config = dict(
    image_size=64,
    norm='layernorm',
    norm_position='pre',
    depths=[2, 5, 5],
    am_softmax_scale=30,
    residual_init='scaled_by_depth',
    epochs=15.4,
    warmup_steps=1560,
    adamw_weight_decay_other_params=0,
)
Rows from block 4 of a small image embedding model, named by matrix and row number. Rows with one number belong to one neuron. Each number is 50 + 15 x the weight over its row's rms, rounded and kept within 0 to 99. All counts start at 0. After the name is the row's rms in percent of the matrix's.
After each neuron's rows are labels from the 100 images, of 14848, where the neuron reaches its highest value: "lies over" is the class under the peak. Only what is clearly more common there than usual is listed. The data: drawn human figures in many poses. In brackets: how many of the 100.
# fc1: MLP up (model.blocks.4.mlp.fc1.weight, 768x128), inputs 0-127
# fc2: MLP down (model.blocks.4.mlp.fc2.weight, 128x768, transposed), outputs 0-127

fc1.3 096:34 45 60 62 57 54 40 58 52 52 47 53 36 47 56 47 50 38 50 42 34 11 61 55 36 81 51 31 50 88 25 57 74 72 42 70 42 34 49 86 78 48 14 36 54 52 43 38 58 55 89 43 60 51 41 37 24 25 62 37 47 47 29 49 43 64 69 35 73 42 60 61 35 26 52 48 53 26 45 68 41 76 63 59 56 67 33 50 79 48 44 43 45 49 28 59 55 55 55 49 41 45 30 47 53 28 43 50 43 44 35 72 64 40 64 42 37 74 62 51 62 53 41 72 81 47 28 68
fc2.3 091:74 66 63 43 66 40 52 32 62 28 59 68 34 64 40 36 25 53 47 45 53 71 53 27 35 70 50 59 50 44 58 40 39 50 38 43 62 51 59 46 26 70 66 62 44 53 55 53 57 50 51 43 56 54 63 41 67 67 29 48 52 41 40 29 66 51 46 88 48 69 57 40 64 27 13 42 39 37 99 66 52 31 41 64 49 33 70 49 78 46 47 52 58 60 63 70 35 31 40 32 71 55 43 41 26 72 43 50 56 78 22 32 73 72 28 52 44 69 44 31 43 31 51 48 26 30 59 56
lies over: torso (39)

fc1.130 078:61 69 79 35 56 43 52 43 38 60 48 69 32 52 50 33 47 25 49 51 38 42 39 38 44 35 33 61 60 41 28 41 53 60 38 69 52 47 60 42 40 54 79 41 49 39 72 32 39 59 40 79 31 57 59 51 45 62 47 41 97 34 58 39 62 67 31 38 77 56 67 18 52 79 35 46 54 48 53 51 33 54 63 56 60 51 64 54 56 48 49 62 45 43 64 61 48 47 41 59 75 69 48 24 14 18 31 33 59 70 43 33 32 46 59 40 63 77 39 39 43 80 56 18 25 26 50 43
fc2.130 073:69 40 49 31 77 41 53 46 48 42 10 79 50 57 14 45 66 52 73 60 58 52 37 44 63 34 78 33 48 47 38 32 44 31 61 42 63 36 46 38 55 28 38 86 66 74 61 62 54 23 53 42 51 60 62 79 51 55 23 64 34 49 64 24 68 45 66 78 50 79 40 46 23 41 58 49 62 48 56 66 64 43 48 41 25 43 72 79 63 60 41 64 49 66 51 46 50 64 55 24 71 36 52 51 57 63 58 48 33 38 40 42 62 54 33 26 57 65 55 67 65 65 35 53 39 41 31 50
lies over: torso (48); arm (28)

fc1.260 091:51 29 55 57 86 14 41 50 47 43 56 45 26 45 98 28 52 32 38 30 54 38 60 42 58 61 49 52 53 72 41 50 63 70 52 62 33 31 61 37 45 39 61 53 49 36 64 82 32 52 71 40 20 41 68 31 56 54 55 43 72 66 35 61 40 82 38 47 54 35 29 67 34 57 30 48 32 29 60 54 45 61 72 70 52 58 55 71 57 34 54 52 65 54 61 31 63 54 60 29 32 67 18 49 46 67 69 37 37 57 80 41 66 65 67 36 43 54 46 58 48 45 56 37 34 68 59 40
fc2.260 085:71 39 59 52 54 55 57 42 55 64 39 57 79 49 59 64 49 49 81 60 59 38 44 57 58 34 53 40 37 42 49 75 52 52 28 40 34 46 33 48 47 58 56 43 49 49 69 32 73 53 69 55 62 84 38 45 42 32 77 18 32 38 55 46 70 33 29 55 47 32 66 35 53 57 24 34 64 42 34 64 34 65 63 42 81 53 18 44 57 35 44 61 48 30 29 51 48 37 52 64 90 59 51 42 29 46 41 62 60 18 12 26 77 47 37 55 50 55 62 54 63 70 68 59 52 17 48 41
lies over: torso (41)

fc1.714 064:37 76 60 53 16 49 64 64 26 43 56 28 69 56 42 52 17 46 32 48 33 86 22 53 69 45 41 43 58 62 41 43 45 49 60 53 58 64 51 45 45 45 50 46 76 50 46 34 36 51 43 39 67 55 60 33 76 73 58 58 39 59 60 47 39 63 36 42 31 84 81 29 49 43 69 39 59 27 79 50 59 56 46 64 49 32 61 81 86 42 30 37 60 80 55 56 61 55 37 57 19 75 52 32 42 32 43 65 30 58 33 47 48 48 32 42 67 47 28 60 46 52 56 70 41 40 50 51
fc2.714 074:55 51 33 29 54 70 58 49 57 33 44 48 40 94 49 64 57 62 67 20 40 33 50 53 55 50 54 40 39 57 54 46 36 20 64 69 26 56 36 47 54 37 35 56 30 54 32 48 60 62 65 60 78 49 45 48 38 38 59 38 60 40 84 65 47 23 37 76 55 58 40 83 50 49 79 47 37 44 34 71 31 53 24 53 63 65 56 37 44 23 33 39 49 56 64 58 53 48 62 31 64 25 59 60 88 31 91 49 58 32 47 56 72 51 47 18 47 62 63 46 46 62 53 47 54 43 57 34
lies over: foot (31)

fc1.442 041:73 46 47 28 34 54 27 65 68 56 29 31 62 25 57 31 66 46 41 49 47 66 47 49 63 32 51 44 29 64 76 62 61 42 29 64 46 47 74 50 57 52 73 36 47 82 60 48 47 51 49 37 39 31 46 48 71 51 38 69 29 30 31 47 55 48 35 60 63 45 48 54 29 45 40 80 55 51 76 57 38 72 43 93 63 40 63 69 48 58 36 48 73 46 28 52 65 52 61 71 31 75 57 32 58 62 42 66 44 40 42 17 46 54 43 68 42 73 30 60 55 88 74 50 46 31 40 37
fc2.442 049:38 68 69 58 56 44 47 60 35 64 66 50 66 59 53 67 35 50 63 50 54 61 88 59 55 51 47 40 64 58 28 52 65 57 62 63 38 55 48 61 38 56 58 56 72 18 48 40 72 53 25 08 59 51 52 44 56 60 51 25 75 54 56 50 34 44 47 30 02 12 62 67 61 64 49 17 34 57 30 39 43 72 83 38 35 49 57 50 55 33 73 48 66 40 32 60 63 42 39 57 73 53 33 42 50 34 46 53 59 35 67 55 33 39 75 60 75 30 59 44 42 57 54 53 30 33 50 39
lies over: leg (37)

fc1.324 134:62 49 46 51 51 49 87 42 65 48 44 47 16 37 59 30 59 55 46 37 52 87 38 32 50 27 19 40 23 54 42 48 33 32 48 61 23 75 67 45 61 73 33 38 66 54 45 44 52 55 54 69 36 57 55 74 37 60 58 63 61 57 56 27 56 36 41 36 53 48 70 61 86 19 53 19 58 39 67 41 53 32 36 33 63 57 22 80 53 33 58 71 62 61 56 44 58 53 37 57 53 39 49 68 52 48 56 33 65 49 29 71 68 77 27 56 55 42 40 71 59 61 49 57 47 58 27 35
fc2.324 141:19 37 31 58 07 44 35 65 42 56 44 38 49 52 52 56 65 44 46 56 35 44 60 50 53 61 29 50 53 48 51 40 40 52 34 55 28 45 44 54 50 37 31 51 78 33 42 62 59 90 72 41 57 29 31 50 35 70 73 51 63 55 45 76 48 46 49 46 70 70 68 56 20 65 67 63 60 53 52 42 32 87 72 16 55 31 61 32 72 51 73 42 50 42 60 51 52 39 52 60 58 53 52 39 38 45 31 58 66 13 40 66 76 53 58 34 60 64 16 52 38 74 66 44 33 55 55 60
lies over: foot (32)

fc1.478 105:41 33 53 44 64 65 47 45 84 51 65 54 59 38 86 29 26 17 46 60 44 39 46 47 55 70 59 52 18 51 64 54 41 28 56 58 50 60 42 56 63 64 50 60 35 51 60 61 45 54 90 32 48 40 57 26 34 88 62 41 74 53 54 45 51 57 43 38 43 35 61 55 55 57 19 53 46 45 37 61 26 80 68 66 47 51 59 69 38 48 33 40 69 59 30 13 44 37 90 50 58 62 68 56 71 42 61 45 66 65 58 49 47 24 37 66 31 59 75 28 41 43 47 44 55 52 56 59
fc2.478 091:54 38 71 72 51 29 61 33 47 50 38 42 61 42 66 37 49 18 45 31 71 57 76 59 46 45 32 37 76 64 68 66 58 35 28 59 42 45 45 57 29 29 51 49 44 58 53 83 36 59 62 60 50 62 56 41 47 46 65 49 52 56 50 54 32 41 55 67 86 31 73 18 57 44 46 35 36 20 52 72 54 51 45 43 59 51 45 63 54 39 52 65 53 34 55 57 58 26 90 37 50 59 63 47 44 26 69 30 23 25 42 39 99 44 58 49 49 76 67 57 48 55 63 48 52 50 23 43
lies over: torso (35)

fc1.681 097:81 47 47 46 69 67 58 56 54 39 42 63 60 18 56 59 73 39 37 40 61 37 31 46 86 26 42 27 37 37 57 73 47 53 55 66 58 36 42 46 57 59 34 41 76 49 52 65 45 42 30 46 65 89 50 60 14 77 53 26 82 54 43 54 53 51 30 71 40 51 52 14 49 45 43 53 50 32 52 62 43 50 47 26 50 47 42 72 55 38 62 55 31 51 51 67 55 46 54 34 86 41 54 39 33 58 20 85 48 48 27 50 52 36 41 79 37 46 47 50 58 68 48 56 54 22 50 53
fc2.681 091:67 38 69 38 50 47 59 44 47 44 23 56 59 45 21 46 46 49 35 31 41 52 47 28 37 80 40 46 45 41 54 43 41 70 41 55 70 51 39 26 84 60 30 49 57 39 53 48 61 19 47 34 51 63 21 52 63 55 40 43 33 54 84 62 54 54 54 46 65 67 69 25 66 52 70 47 37 67 59 65 41 38 32 48 37 72 60 40 57 69 46 37 63 58 61 82 37 40 62 31 46 49 57 85 43 51 65 56 59 54 81 56 31 42 61 47 46 27 33 54 40 45 33 32 04 47 77 76
lies over: torso (83)

fc1.221 087:44 38 67 53 51 51 47 44 74 43 52 53 37 62 40 45 68 27 26 75 53 36 65 53 47 49 75 58 47 54 55 36 33 63 58 64 41 44 52 30 68 39 39 63 16 53 49 55 38 46 45 71 77 83 56 44 29 36 67 42 20 87 79 48 61 48 43 34 38 60 64 49 50 51 34 27 32 48 49 53 63 53 39 63 38 61 26 41 58 49 35 65 39 27 56 59 58 45 28 68 35 85 53 56 52 56 65 75 07 44 34 59 50 73 63 76 38 54 59 47 45 36 18 58 62 39 62 28
fc2.221 098:73 63 55 78 38 19 65 44 65 49 66 39 41 30 33 37 49 41 71 62 27 54 48 48 49 72 33 68 65 69 54 68 83 48 74 76 47 95 24 51 41 55 56 46 67 32 31 52 36 58 55 55 48 38 32 31 77 34 48 56 57 38 48 96 58 24 57 33 33 54 48 48 68 35 52 49 20 55 58 51 39 33 44 48 52 53 41 45 30 49 49 49 20 44 64 37 47 54 46 46 51 63 48 49 40 64 67 44 50 56 58 49 50 43 69 27 73 58 15 45 44 42 78 48 32 47 54 65
lies over: leg (33)

fc1.761 066:14 21 61 52 79 41 40 37 50 43 51 48 59 52 52 86 39 46 39 59 60 48 69 36 51 48 41 52 40 54 64 56 75 38 44 70 55 40 43 52 90 64 27 54 41 41 72 38 67 48 62 49 36 36 51 63 17 56 31 62 45 59 54 64 41 34 38 46 10 55 69 31 40 28 20 60 56 45 57 39 51 15 74 61 71 60 53 63 56 31 37 37 69 36 80 55 48 51 70 66 57 39 59 64 26 43 62 55 35 52 53 43 29 55 68 43 29 26 67 33 55 39 62 56 48 65 37 37
fc2.761 063:39 49 65 43 40 41 95 82 44 33 44 50 53 37 55 51 58 68 65 22 45 73 37 47 54 36 51 46 60 50 58 27 53 48 67 74 41 43 69 59 31 62 59 44 50 58 71 46 70 39 70 32 49 25 32 44 41 46 35 45 50 22 41 37 48 23 23 54 64 46 67 75 15 40 57 45 63 34 37 62 50 57 21 49 23 66 70 48 49 38 45 53 73 40 52 46 51 59 45 46 19 84 83 67 30 49 53 23 51 43 53 50 47 51 62 61 53 55 30 75 62 75 30 50 56 42 54 45
lies over: torso (30)

fc1.429 071:66 55 47 49 47 35 60 72 39 48 29 42 47 42 50 40 54 73 61 46 25 70 65 30 53 65 12 39 22 58 27 48 56 31 65 51 57 36 51 54 30 41 49 39 63 32 45 31 59 46 81 30 63 60 51 52 47 50 65 72 56 57 54 42 09 52 29 39 64 47 80 85 57 39 50 55 64 29 73 78 49 35 37 33 70 59 47 42 65 72 63 69 47 46 60 52 59 62 51 43 52 52 54 24 52 37 62 54 53 35 43 35 42 83 16 93 60 56 45 67 50 43 51 42 57 70 62 46
fc2.429 078:77 74 55 83 35 50 60 47 53 48 44 34 22 32 32 58 52 38 59 60 42 38 45 53 24 48 60 23 53 51 50 50 39 37 47 30 35 53 51 50 57 37 46 76 49 72 58 51 76 49 54 58 36 52 38 55 63 66 73 32 75 44 32 54 71 39 38 67 22 79 55 63 38 52 72 58 51 50 41 58 22 44 56 32 56 79 59 50 41 50 53 27 72 24 41 27 53 42 38 51 43 35 19 55 87 56 41 43 87 32 69 39 62 37 36 41 83 50 50 42 33 65 73 46 50 54 62 60
lies over: foot (27)

fc1.160 130:72 60 47 79 58 36 42 69 74 68 70 55 42 42 63 20 69 20 74 41 41 87 41 56 64 78 52 60 44 47 38 51 67 51 49 47 37 56 27 40 73 43 76 33 29 44 57 40 62 75 62 82 58 58 52 56 28 52 55 47 52 62 58 63 33 41 56 47 55 55 61 39 31 23 53 53 32 48 45 53 37 56 43 34 59 60 33 40 55 51 46 31 32 74 73 41 58 45 16 80 30 56 45 54 31 44 47 49 69 46 47 38 47 28 65 35 64 40 48 26 34 68 41 12 46 37 38 67
fc2.160 137:51 74 62 42 37 69 54 51 74 51 48 61 36 28 35 39 31 35 65 36 28 65 46 60 51 26 47 54 51 42 62 55 55 37 58 61 68 50 79 50 48 36 64 63 62 57 58 25 41 48 43 24 45 52 51 68 47 42 24 73 46 22 38 27 36 59 32 76 29 14 63 73 35 77 75 50 59 49 83 30 43 61 69 55 49 40 66 55 44 39 47 58 55 60 42 74 47 39 54 31 30 38 63 32 75 40 56 66 22 19 52 51 36 38 43 63 47 81 42 72 49 28 67 46 57 60 46 54
lies over: torso (63)